A small contrastive audio-text model, trained from scratch.
Training: normuon at rate 0.017, 4500 steps, batches of 128.
Data: trained on synthesised sound scenes: up to three everyday sounds over a background, 26041 training examples, 22.1 epochs.
Rows from block 13 of the audio encoder of a small contrastive audio-text model, named by matrix and row number. Rows with one number belong to one neuron. Each number is 500 + 50 x the weight over its row's rms, rounded and kept within 0 to 999. All counts start at 0. Numbers have three digits each.
After each neuron's rows are labels from the 100 clips, of 14976, where the neuron reaches its highest value: "lies over" is the class under the peak; "top examples" is what is common among them. Only what is clearly more common there than usual is listed. The data: synthesised sound scenes: up to three everyday sounds over a background.
# fc1: MLP up (encoder.blocks.13.mlp.fc1.weight, 576x192), inputs 0-191
# fc2: MLP down (encoder.blocks.13.mlp.fc2.weight, 192x576, transposed), outputs 0-191

fc1.233:478465513473509523532544399480465495469414471479602511516485407431503522519450457517539562480448543469559531399552556514499432490576530550476489529471421553509427496510538522444470478405542479593447478606442414543583546481565526474528485469491540471512499498571478519497524418525441591606482535548531518496544504574445487511508496496501586580547471469420451544442457491363564465498481510490418458534466497551553512557492385497569442445526443537583504566420562473490534436495577458617468473524512565498483416468391460514594529536498562514458570455611467484438545500449498463480
fc2.233:508619416461523413494447557570515517510573486574499492484513505494499526553513432469477560542598516451549506495455499541582513511522423496461547462477484511508525509476481539467534479534580407524472504464495522550577519554482474517407513435471522526540466460486447484506546573386531490555489512439438513517631472478513473487578532443541505478521518517411461424473425431429535551532502439551530467448357509529422572517468430404564431461464495525516482575525551433448501526544506504425506499415504555454510646480555454517362558435579471452563571495562446401573535536550535509490
lies over: crying baby
top examples: crying baby; reverberation; text has "reverberant"; first sound: crying baby

fc1.401:381520575444518447457519410388519475519516507532596517459454569444437557563469483543443498482451514494543513435429525526446506513539485511516442500465433536521486523552484495508440467586553474548486525417408554431494546495501592610553474504552526535505566509477461498446517507539469459538460546524376500444549545544467406427575553530496415538430505515464447553432477517381531518519463464485493610507535493382570508498534511526518448433529540522537499578449460484507434511495592403621515458490473511509517532458451539492459533616506520554517479570541554519468556503442403428605
fc2.401:524504519510457353545582456505471459460477474517514483557475438499446517442483473506536507499534507551504449470486596422340496461516483483448455546514550488493471523527505489490559482513490484552570602510496520534560552490508542447580470502512393446534432499531485450465551360375559483569458593487481501535475521490383547580523509531494477591529595522464490556530551520487477461436516516530431488549514423592537433495423494538577456433529461528564421539525449473505459496479512534396480583469493607456446537511484482484530402450622552423560573466535440512510511478572535513580
lies over: crying baby
top examples: crying baby; first sound: crying baby

fc1.45:445439578566535536528490495457518450512513542497450514491548561486552488427562494510432564343546473480510550439507512531589477509463464445473469551457484469451518437461521532434587490502424405512525455545624464537564460492451484449558494458621584460456471460518481488473528421490538512500516430465404414484530545610468566467493428509496519663499498530459518470506518398462510557482533490485443558546428508501485539576484461476476435542442511517477506462432461432484611477516456397471549509484521635465528539517559608603542518435492494503465538525521523562579457556508543492549
fc2.45:477560616450421529422492424468450527615542561485549443631529480484583485494472526456508579494534551452464427548584530426463416528502504523564485530503505447540566422400456457595378453521505547503496546364431530530491488465493545508518514573531498538455556475569491437555517485531496521553463601488510579424482484427520478524514471427475565545537486500581528521502478413590550493546439487582561482553388499486514454490495419532509539453475484496561521505480462627552423499481505553482500535498484496489408502440487511495447516455481540450480476489424453596458495421515437536572
lies over: whoosh
top examples: whoosh; first sound: whoosh

fc1.25:434467545536645508531428473575522447485548516531431494507491605498551537454496502427466537404570520413505607423430487480561498547552480411474433529474523421505473432404535486514555462539483386429537486576555475426496446528570492497464454530556466542446415468485464480595447541452511486504440408443446445491522509510524597530547482463478567619470459536538487494506511470412466541494522526502480525453508508509456529437579497426493475519505467479465533511444423512507502469543492469486512536449481679489483514557541610528505500400436466552533561545459507551566452539501597554530
fc2.25:561568411420474471446389463517488523505474551507570507488526428526463544530550501455515530459531512488485494537599518445529419488506556577576560506462475515607532444410404466510462446467503467511551537466503432481539512521576482600499498431442571510543526564486495493521467518544562551561488636598485477434533532419484537500532527544566473487475502504456496472464416502507524466566461416517500559537524521478490492523477524556564507543477561508450412515596506516579364475487626418511480527419549411535498480442522498510442458585549578462506459478492434443488416440468377395539
lies over: whoosh
top examples: whoosh; first sound: whoosh

fc1.68:536607617511556550512645498439554481522468465501475529516528450515506438512490433489459559600521529510582474471487502497514500540506527395552523499506410484555510592494499558502484597554510464494528436487433519550514489477466564471536504529445544493446505527463393489563485597383449450481505442446401520555583537448515567497531459596467485445464476503506471473486443464500558486440596528490535555521480501451551481546481404377507469466454472524541468596458495421498479579549493423586452431511490360512491567534446605413462501529556451464488509532464485556468604506447521507464
fc2.68:588552517439560505499458513492442515466534528476608590456516474541495450465472612559571584546510537544557483494592502455510477470517471569424411515441516483552390409511446458481478412354535447478531512443516488523526512556457480464502512332541526522510516442454544558498566461541518538512534567513443537514371446509621455512546407407388570579514524418543476540544474537580430446521572480500483507493515413475542546529466418448482419465518519425510424482457540457492469528528538485487480565506549540502487549442460452542513551481561535551520537462500492483502492498547458529565
lies over: siren; howling
top examples: siren; howling

fc1.111:497528446411560490496508581495435476463478477537522470537523497460464541484513477519560577649529516541527546547438394451460440434491506548564451519501416609604472517531562618471570465488553546521544416519374496527605500500461471526537519431481480485459466422512574445558502439429471527441479479529494551534511445480468408473552526483446539590555539497508533475428489519481482511516558530494533513453541454600551480482520502479500511501481522490600492419507500486464411409432517442542396525548583474531387442559488506514446455521474563443502507511447572554594547495460561584401
fc2.111:470469413521481460580562476459367503471521472461552522516518462548476487598466414586568615535606407536432472520524526451512500514440581516469422439519500520426459535523490426559524493529530541470454440465494561585548558553453512429522591415490431449455492528486443505521578516460542588482423426379468515502506495492525535542515615556518501521591564503567482492416541559399514478491426482567420511487500472507595498526589487506518495504542442470530491509548404491507445510466506584479523494490521472448509576429604492486502577433512501525496445492490409458478580513470492544411
lies over: siren
top examples: siren; first sound: siren

fc1.333:446480502494426541502594388447498521498432480553476531449488490552537597492488476437523542482429532565554463458520487556649500488476473542444485482464459456475398559530494486476528569439537448504591510528549530586443479489523500489488500509358567463589480505505498546504547446558491428442564463493458472525479546537490510473551486510586435528505477574520499578495462462521513503484456420470551525471519557423499540504492411422485368549551578465423485522400480604553425533547433468458516418465470542493509607434506532459550538480467489559578502529390519501509529444593401589533
fc2.333:545553475432534492487562593532437488492604492577503519547593493545545529473466483514472495557539442480481517534578538455616476525471489538420424523482553488490443431481448593520514515516440491390510534448481423514612501524529445495517360515472444525576572463512453518520496482480585488504477540515484454336533500442543521546535463444563576596568562493479607539523445448539472457459556410513534519422536479483473582580471547513441488490433450564526463509554383509526586477420525528421467495446540517448499495464593494561558480479524486481468419485541465408490477474453465556490
lies over: meowing
top examples: meowing; first sound: meowing

fc1.548:523604495522454471527467464501460492505534528427534475594399426482531559546526449462453503542555463393479453471456519541451421489413503502527519472495525568597485513487503560609484530563485460474480494538382476456641472489433519537479474508593477488567499502545583452578560530465460519539514556391494578492466549494485473456558450518491450449531552435608515493552589525425505469480490572445536507486500474390539499452557610476393442497528449532563506496539440530511522415475530601486508570393539470526443395493535485460520564516423497528474513517393560510503421466524464537468
fc2.548:589597503431438517471475379412510417513604488477564567413471463468468493445537532542501469504551479470422445508430450505521546517505467416403476518576523554460449563444518510467470436460553489495551478454626449520513495496484499487535432513519460552510449485443422517497501409455490502435431501433498460531616534489496483511511563420604564579532459450425506501448373501536511586585519520570488482522511542551540524558470533484658456491457545496510538574473576577496513540417468465535520465553529475478524499487524475507572513522459474535515515497465418587595521486430558445582
lies over: speech
top examples: number of sounds: 3; speech; siren

fc1.167:428494410419508524470487597460435518480463472511562477501577573551462574513522453596543544656532490576574488574475489438538514512403518526560450447480435486567437544596501622484506520481545584492571471487412482511632530503408510457457523491459468399409453463474479466557494436477479446429450515521485512442461510518492508447518510438505515668456508537487513522506497546475591492523451534490527512439584443566508502502540545473486496512511521462517457497535386497462437441445505512484524498548576527456369477486597461550576470550528520528475456524439545546522476483512515580460
fc2.167:390489511534553523449564487527455457545447499433531538523553500501596521545515466554556600523645492543454475579496422483478514474461488553468412462609382586458497538561509409507465514546516477544505466488449571560560544437495502513568511464458498462493438476404533493531504510428551605560489510543449540549479491400431499466498456542539580504513557473425584421450517428451565595461475514542527548487456517481500446539574430523447514439498515527556475456518524459479448394570593426409470488496444506434498570408556444579510527459469507418439483512489502529505563485542557519454
lies over: siren
top examples: siren; first sound: siren

fc1.544:519621547464532477494536417559471470603534513482510546465516452442455472475453477588419523507593536466517493466494572413587539605468512529519494439441522543458457506406492534524474517545539468477561468536434445533517520506435483543495525522534480483505453483525566513529577374584527533549485562473438504463432509528495463485553570518458533467563468428537501452487433423456448448546431490446518570489479471402526524500520377484466372555517393474557513559467427482553499525515545447458466537470532579486458511496424534475534546503462543584479522592503625441647562495446481413507
fc2.544:514572558495586433432407437413509541529563557469523495582561530479457543525472569436490542493531382559490457488534431500565458536560423513433423536526471533571475534553578483444450495510553525420387492361431502460512435469548433497507497484448549482481578540479424480487631568493484522505415498476504480472491541475547411589571476419565595487543404505475471485480529518508499463465457546549544553579484512402516545463464476597494504438533460533461501495537550508437466467441585479562480462467482541484541530429551486615519529516550508563549561534537531543423459480553473435509
lies over: crying baby
top examples: crying baby; first sound: crying baby

fc1.552:527460465420419530510490452586517510449477515546520586518487522462462384530505543495458540471542481625547537462500416583590373492505458475514475519551484415377415432442527414505380423574531505465536519545470477572386465488424514521534514486541544570611483450499553537508510467510526477480465465504504451554433654541496498577472459411571572462510523491555436508421404502501499491438496449502551514506490493446528518504473517488511443471440505559505466491450539505446519585502457542506473531503495395515447563474510502527492595552517567482505545475538493519600541622502476573478
fc2.552:530511524509469563544556469475463532597527549556513441546561455461560457462573552468542507513489484462482504494479547528413456446478582495453494582487557461480523449468566505515457583445519537429497465418587353445533469489381484484466516532563525422488570490482428498518575484507460520451482580506578416532551481468544514536602441434507548512559440437460483518559453485539517398505587470397584466496509500442407442464565488473538491479555462463594618530537575561524613401569498559485436477471532560532455470470502469551444461470526432511473492613464466447452485506523470474554
lies over: spray hiss
top examples: spray hiss; first sound: spray hiss

fc1.220:607478569476491562405515554538499431450568510480443426592473554412453525527531525424493492472517468446524585455493541401509505479540515443491491552489561517534533517507561438509452451445469511401494573506435447533450517503512527468429505478604491394479546422533484474475573529462530496527544568556437461551481619489460427501505519513438526487541458410532471451449502379567567493550492453478596549549397523537533504539454512507482468613438489461538473514549504502461574499548544577472432517423646552478441563547488514470493342469520510472467587509504485516524497511485578506444
fc2.220:560503611523488583526505412449450582485540523491539552461505427538457567422472511501552521508481478419552464392495411590509429490492479564506450427448570556542517562487480520470561473494549466553524485505566457529575447512529514519392496587462486639477534536508526564395402496510465436534541507434413487590476595499568481449542580423522530495439494511448542508441476590522458412402494570468535445467550479522554536489540583456476461453535469534434462467559457484534443468374534472481488529556515481490492453514476510572445531476488486502540486554597515455444435592503537525426
lies over: spray hiss
top examples: spray hiss; first sound: spray hiss

fc1.209:514486539503504516444530460473500537504501522497621526452538494496502466536441436508496531448498523558533548413505580531482491543586482552468445471480469518406555468517500537439436432487577474461493527552392492522496554562514565546560557452523529495462540479526383400492548470443484564530462492520445505397573496541399446478549501506481484549516434486497467535474513578335570478510474462488475599499520457455532508526547408579517425409562579503526473579449539440572435440476631518608522431537489548534484467427439402478451470593529536565489515540603464503502530517471479475591
fc2.209:555530502401526515413541510515453487509552499441488460532477465374491602492475477573510573635494519522522474598474512488493511552475432438512488460488497577510517597546524568534417395533549545534443522465508489525575448424517540458473528492558558382601462433534454501440615500459487510563481435426493526469527552441425506519497525514500513482432602512390559527364477496453618530478425480481467525483523471469531574470438535522489433452528516560561386556520466487542566441529571495400532489418486442520476523483503506510508498588525498441502551450524530516459556533519461550556
lies over: crying baby
top examples: crying baby; first sound: crying baby

fc1.356:379461577498601487493479442517589450544539552502450524539548522490473528457442550514398581421548523431473560502484488415520489486513485442498421503502492458444463491431517489557584461523489362505490489515526504420416437510561535514557425521545435487444432492526347482615516547513594456585488467462471426504450486482542527508584494483454551626529462517570477483542407442371400528564478528484504544511524485453535534516503471467497521525445463505527505507428412520507512519522499444456505613468495639482428524510471574530566524459494490568524554547491540556569523510501516513519
fc2.356:571562472376442501441441455494559482573485573470525519455516424450525502542460497509465530554494464458534499463557504521478388506546522539526518510496487502497533456474474491548461501478529531454458441482569460471604465528506521515514535435420569501540586517463433523495604549463529568523450667423392531468512485388560593508536441533498539496481500441484468444496471481469501501528543436531494599579459427479478547511442465538521541485416452471440491529543534499644420453523594420541499498480532394541411507511546535581516516533540583549550441425424512513523396496570419484529
lies over: whoosh
top examples: whoosh; first sound: whoosh

fc1.388:483444552461568490462537444500465568533575509521535493476579441497454499505538533549551565572576545525505547444565582585506518539579461555438530491494470443447448379604572408448430439522476448585483494559361570536508462517504463524473544473438542520536489534487451503394576554459527502490473500486500485444495597427510432466553452558495533476496522413382483507504513532379531473521515486477557521401480438589526535616472454502517502455455514524532472506487488547542430424439573494547535481471580549481518534516460520485415504569469471523481477512556468475483595599456371509528
fc2.388:525499563421501581399422401471498509510512596555466482425472440446373478510620432603537490591489613512500477561499483494512536465547471499537541513516470558506508531456506462488444582418516505479452489486415471547491494516542478473462477409501523421388534454454401575411504511488453502504455445432521498482608481518491495496575474515485529520497463472474502497428485588479486605550479491451515530476461426490442589578468495443560497433381513513544526612446623628543508484491529506500545569568502547444477505553511507583483441461436554500521454511510544551525547489483482504550
lies over: crying baby
top examples: crying baby; first sound: crying baby

fc1.496:519516510430591518444549478582512481553481518511580475486475488395532547545515460544450443524522490538536556497507507542392466540500490459499452515458416532407468483557485535472434457509568501511495531552397497573595522503432599557530552476507533424432571526535406410471569488412427552555464488545459499431569486548461365480521491547524488476404515463445532479459500469314573461548538476449491515465499477513521511522588432497588447440557545500571476551503494466540453498511613490593514472473571539525455515550395489538491474556491467553477494512622486493447576508456544480509
fc2.496:487488409430508484487617520549496498399540531489455514624504442517504533509498443527532564569474591487607466494503455354406460506454480490434443448469534438490347473440479465553458451505494542441513468451554417525606539502518478370492475467509536471583548478462484526476551527492563545525513486472496500474577591506510580552573524450562525570553571550487503503488445574450560507509522478471531576578509438462508524540509501554524434404469494506512418543439542431478446479489560529428527482414468520499451508500525481488578539559592533424552470472561471434564505489456510583576
lies over: crying baby
top examples: crying baby; first sound: crying baby

fc1.164:569603568522491560559484481492412507558531482471533495543478505484552614451413493436471500544448488454552540498435415529459485435545543524477445482519565601570410457451503588550443523541545444431525449573493464475621483489467506472560487534506516496572550530509510511501469551457475527479540479482530555395501478488497585352548459622444499464487559521584468505472533445437604557478557482501565533461526482460490533563454539514579410501516476442594499474469404502525492417424520423497438555455484456495498545463414468498476573524367539477433468556535513493511489513474561507402
fc2.164:437528457421480483458481406482540540500602528474476556458513450538495478498469602540512467558555445480542465543521486458522384467496490434499461591495498583519579578459438543547526544485530468570459458449588393455582515591520549503462544476453396475543463461515476524535587547439524538455534523467539481520476541445533517458557541419529545551507507496487440451547456407374528528653540551473516513479605518459493489524445519522526375492533526449496454461493551417510519454603482468422513513458498550499469546411555534552593570464538441503562602517515547526432463462549481447541
lies over: siren
top examples: siren; first sound: siren

fc1.450:517543539486431537499543450474491559514513522558538534504559520574453497510527458483519522569441449549523505385437574553656474570399491584489550458538576421447463506564443469536470512535536587443588516532529464504453533476515447557521528536479556483484523496437539496519461382535513399502487505463415425522457516531499509453582557517629447519476525569501486481465535453498555514480454493483568492431527472433531465426450515464486424486535546461580477531403426459584410501464492442408538469480466491514448558436608488499570486513448481529547416537439638508546472453445450540575
fc2.450:535544487496460584518515575479496381448526451549501440532527431518572654403555515453515548547487484452564529534652502520520496500452502523527430507506489481499523454491484610520514545499464502440461573483456430446558529516514436516414372409467485445553505458515505491482539519474517554563464490452546494476459601513467436436477444387498554619516473464400516526504498482526557494466610487468507529455495537564480500521460496410471419468417629532527534497465491491557501459569586545447463434496500574493497454537607419579466512486582449519539490470457470509542407525516491468523
lies over: meowing
top examples: meowing; first sound: meowing

fc1.129:473343436389402617510537525547521566472511506606499548529453502413465507452532584544523472434542487576464519460519533512543466483536476495505526562495477399390324382416526388500411496499509547483530521437583493572517490476414552509482500488516644513512489478505511494474553474564486501478511528478562557461484574454484524566519474527525551567542525467532453481440465458515512503509562491500525473426546523412468503490522512487434413470514456443520496447447492492572431627488417534425528476566529471526517588527464459509494492458545520460513540506538531531482565531516547585501
fc2.129:580485533524550565529562477473494506552512456519538585513551483478516447448555557440564529550438581488482482469503501515488442483477464439438575625510506470399458459489482502506339445535505574454548497396501462588475410485518523486477509490492592422549487419540542518476421462439539514380513467509603482523571516527484522454542498355482604517495453355507465574487470470492506376515518532528519454499550451458524477457502428477508449488483532439505569576506590503461557505531539521503479496496549439519507579458451570493413488437611516516488493533496506551540587500572464541439
lies over: spray hiss; zipper
top examples: spray hiss; zipper

fc1.101:518521531444477508440529540468452544551542514555565465579510411519548556471496501488450582524501538454508465515523452438536594452491521511501390519430401479517510418406448528510541498494442471587569512505603515576555439474544540539398337476457412546528497497507489534561578531533427532543438482524555533451489467439521498486431456401637523539421497536524549520622532479561495450514563468526474463454518499497559515613465470478519441544499419514481483544475445543402505552440554535424504537566525553500545466499425453514559434511485599415483525507478466502539450484450531591471
fc2.101:530498499502456528531525329411528436461464544475479475573525457583537521511523420495502533533562510449510489538568498379507529454517453529524530501480484480541437509544517516495472463490501516442514464411530481502558445535588470446445414533427544466538539475479482533416529471430539486486512532454412417538529553437496560528569510480538510556507477566448546493464420440433566524435564469499568485503481436503464502622450420603534499448458445425502508510606522475604535503564539469531531458380453559523448522504614537451503501553580577502452434596557464405587508477552438551542
lies over: howling; doorbell
top examples: number of sounds: 3; background: none; howling; doorbell

fc1.93:566656503499524451490497519497461464453467553437459546464450482535484520554522442468542477552561526547574467427493525422449457483517495462413577486583653552499520441446475457506537519587517458419503487523451507548624494508478550492541537471617522542515482545427543514437621478445550492446471433449424539555508501509507501540659555555531389391524518504466550485468412531387465524505451489488490558584446547446512449462578463509467498565453402518553497525517441530477467558484398546564536481464482490474459512467410468490454563504494508532468431523497509469532487445468530455509
fc2.93:495561522423458548537462406447537506521512561358604441520495476481423511496502541458426476509517472428475467536543538474533538476541431578465435521470573563507377475503472553526442435572509481493544534493556539457595517543426471470419379595507449539491518508554483498480441408462476544474506465511559572430571609412543534500467504506455657503509480470522450557466471403384501559544515509510496522476520568496502521570514527431564492430487449570535465564464507549535528570409505533476551496479461478530485486486481543552552439470491565477419563498549521497605426497455489580520
lies over: speech; melody
top examples: speech; first sound: speech; melody

fc1.222:515481482590529561521513474591572459472558533514376498512489637501547502523446484450538551450570564550482505492435516421499451469556527494544559385439447462523457563489524500598523431513555410464558503595555533482540450548540486599494497456506422484522438551499468582584463520353533476495400517422417450415506622515515601459484439520447554504447449536528486478472444503423486577481489502547517470493483586429514532519545549441441487433465497521461492520459430549584536459546504476557502521462521520490507527531405541425519482411473570509464512516517413529464447448452538532504
fc2.222:443524482536478578516442443452565379478547517485563452453455472411458455478425544559547497501545435464472558633499510482389440481461489559499597490477463470493463511486486513497503442447502475520508571485516509464520449511594495504600534462402544538575608627476556420450477490506510511506450543531439519469570469497507493513524505599510486570505543535473445412419395480480546489476565409488454512447452513559397483534540484604490468557468578460458498455431594493538433565493500537516508536557505482566529569427537485489388490531540499566534575433485498496537426425516539596516
lies over: whoosh
top examples: whoosh; first sound: whoosh; fly buzzing

fc1.218:554498592555450579515518440572465516545592508530416573457528548508487488490505497505455511554469481539541440434555504494519525493541504499493506454513506500506489501443538513580482526489442421492483427483566489446392472503575515468552441504543479518551482528520520457520445372524439443507518540517501518490449623496492695508551554532619544502464504580518488539504534395596528527502540521490533481503490496440505493486451465467536515513495459453542530638381454522449537536567427440515529430394439564476411561550505348478554517468443446470417493487421484470531489449496501553599
fc2.218:500514496399507419472515577505478455566506483508490421494446448508558510466511411473500444625541502456412527565538515451502445527434536474332477497575564485613479550462572560462493404499462570463425532475495493596501542493476449468503459551392473457553516447555469492513562617557537531509524475428479496495498535331465419496531434453445589556556513562485513519493338441467550477467553531508497486479468489526483528553503463519533537468496440521542573536561525507446505382494488502580540489442506490482535554530522525553442471480530518531499574506588461468449427475562520530532
lies over: howling
top examples: howling; background: none; first sound: howling

fc1.36:538580472510469398481504491475558460471459548464483501504372546501443486552519495433467452534565517483539546525477550525455474427518523488490509510533625623495483567460523481493566534570515441394469452491521487520500514465388517515499498496573492498520472424448557471412598492437463466448494532465451532463580516407449553570555596526582351430530557498522507473509541447398489538518438570489469569534545552422567488551591517490507509512443425501602497509428525563505457601464398507489456550506492520494429574460504545444524518491404491539478561552547530516502401433472438476525
fc2.36:555611521415568522506538460538479500497466557386570490509523488509514527534434538458455563566529486437536470529486493467481508541572525551387522519586685455538430504507424481540495467539460503426565442452575571464581477491483552502420461520467509541560527472472554458432559472448565518503432474415423424479464488449593553511447580471512529412477507582471514567429403449445515513547510549442518516481510467480522501620467509492466480533538498653402519503535524525534510511502459485447545463458473460540465433468441526497424520570480518496450542526459404464534465468441499603536
lies over: speech
top examples: speech; first sound: speech

fc1.298:549552519442558509438543457393479472540440523471409499472447465434525457464448455533447452541468497450450551545519510388517585490471573580492626543438549519570424471298492514539474520481484530454498538526405457466569487534529546494517447506570447484550583450541458489411613429454510504523559515449517489542523525447576513507517532425430525414523517472486518586364435481440475446555495478503559587492457529558481553533524525463539453436466449459558480506478479546508489491529498496579552545439557422469561407480521555555498508474507555516543507459499517426457559488413477495562
fc2.298:523556418504590513465496407395498480486545544452522485568507476520516521425519402478525549627527507509514457535514433419518428495541417511456386487497442540489419485474436549537371456461525487487535538384556545505639452466508532430438427461468500458553572493475450555419584548462542534528497565468421523468540549401563560509622500471539578552526514510492548478436435456431509463482550480521575476519525469467497529543500536532538474447463528559517474546609488523489563461494547488493510494393525517472426497442541443552503482492547558473457516571478450539589467492499522621477
lies over: siren
top examples: siren; first sound: siren

fc1.568:495509484426454509534505553509500502493528527463561475502454423559436498555500459545491626482476464443528465443562583445525566505436530531634427494451456467486547481500484573538496442458476394486570422488537442470414517502531534462433481498577417547547598490516489564625392472424499533476468620567497537483523416480506465562419540491422491522460455504547534477409568539445453540514582475477441562506492513436556556471486538483480497504519433496513501510419448535459619428460540473439480551457584588461415519580523520500481448477422537540522503464559509560416558484485582529439
fc2.568:518504474542474513513613447470611555483434546506575468448464485526495543492469475462527541561523507418526503464518457495521439494505447451400538480590524499558477466528432530550432599498555466553469574444489533543542508487460487551608536535459492549527462473506544617488527510458528454481518453467472419528346602515415515455566516489547544529531509577425504433501492423547487353448436550523548530463461480498539474486540497568420582636486493527549469480392505472484410548518494460453562489501414498452466524445476547514547590494523523474500521420414476497559414504408493507587
lies over: whoosh; car passing
top examples: car passing; whoosh; snoring

fc1.550:562536545525428536475485488520392536456457482555415566439385539393512504473544449437569488536421486461511448464532507428602535602453503467541444465477563487466512515469556524517601550595485490459527550444492597512492515481475463454511571510606579447513418476495455518444484447528511485566597520400468483494463626575550525487539501538547479530490462511425494514498529535493556537488352454489527517518482514508464548522430475432482508491503592393441464460488480522591440438521423553546595531516472503489356528508493478536513452418517534535473456515473540476475602559502545542507
fc2.550:531450446457542609496505430537532552530528458471515513507517365600445535565459516389502480520535459521463476482535505484556521487496467549473556500493553520582497453470505389428410457448481588381542484592542443529526562465492542458473500497428559536508520503501441467416576498466465470484446460490540525497557491482452534467536553464558566531493525410538534475500484519565457519559558471604572540487590400512461476521465483473492427389477515597524456483459554617494523443585496496404425462498481532445581504483451534441557501516477442424558589420598415553490517499488441548542
lies over: howling; meowing
top examples: howling; first sound: howling; meowing

fc1.375:516515620513490553460453497474531474545494555463461513522540556458505517499491488530499567489579519498491501503529502406415521492644520457503515440481438526504448479461513506478501471480496410506557512471415385526537489511458505492385473500529534593385402522518593509544483510410478502529522465478441551593409541536502595508526475494499565622493447553587494536441421487461376482514482547480471483453418511469553561542544475461520519551512515481535489498405373544493466451505502545465515488663537535504362443599507507486506469448398546506495506515519469585538486450525499589455
fc2.375:487485507512571518486398506440548507518529564525452555538516461552510482498423540496503533431482459505431473479530511546512356532506496453489493623444487550587576454487508617528478460563616523449467438589549394517560535488491536481519438530575425481534543553431343473533529613430472463494434579467437436538599554472542469523505496507531503516522508481501543478522487559481481474488556391515534488562544501430499516474524539513478490548428581486419463454630500569469506477493531464518484551373518489470477536500541481545550527437493473472484440607430424466505388488506559467532
lies over: whoosh
top examples: whoosh; first sound: whoosh; text has "noise"

fc1.481:553487605524598545547546542482554467436541502479426508500456558412492443538480516399456554432466513441509515445449559447446494465468496524538410507479488558482486459531483563510436481560400457471557467571493415518503511520532529491475493526505516506476568548463500552577488478401508547556556545531555467550553523494490474459549473547470540558465481497498557528440434487502473496518469563512566503510495526483493503489484563475455435557479327415496478591525463611498517523429640573383426595431543503487367463532500490486464480504417581545507412440424478528405509458429564546472
fc2.481:545597496511481473446527506404477484483551435456517481522534485498519505552551485538570534595528498468513479569608448453493548457505424485485398437490409534544498541480443522546429472471554526457441527375610478587544418426450468505526429475498455476538559491489441534400533557525527576478518534444456403367544547450542504536576469508550505508530472508545575421530436416488491456547570481502547548527591543491511405539504483530511495428498507575562561490575522464541502466470487478509496411432487488466506556443570552518553535501484479465494534514450382461586391487494471638499
lies over: whoosh
top examples: whoosh; first sound: whoosh

fc1.262:491531508420522478474594385441512467465500548600449484477513445565520539479540412589476474487598573545495478386441530444526603514476472521602524458461536508510492519466549495497470413515540493490559533487458418601489464500543578554409472480452440480553463443512483561509566456532505522448500462489487491508394574527470570451551533495453588439500495444469488555338448556478474463512390481474541508469579522498487541540529535485488461431535520494611462532456445481595431474424459467574478500450603453532464457524515557487502411533534523512496442505545509494501641537421548485465
fc2.262:483504504500483518442487500438471577477560590453563503490538448506497456421442490491517428482418428450537510501491460540461455549465520434435448511531493524489501538545449486552507599494538494497365475524579534550562509471440530487579467474440560448520596454448434489519476457446505520538581567475539469523572492432494483468535494454475527582571556528459460555519480582465533500465559533421511594603513463449490437540515441517490463456406510490558565531666548584549546462512540539465480562514457423508403490463548539580469621413476597479531566512472413396508418468533540544472
lies over: siren
top examples: siren; first sound: siren; clock ticking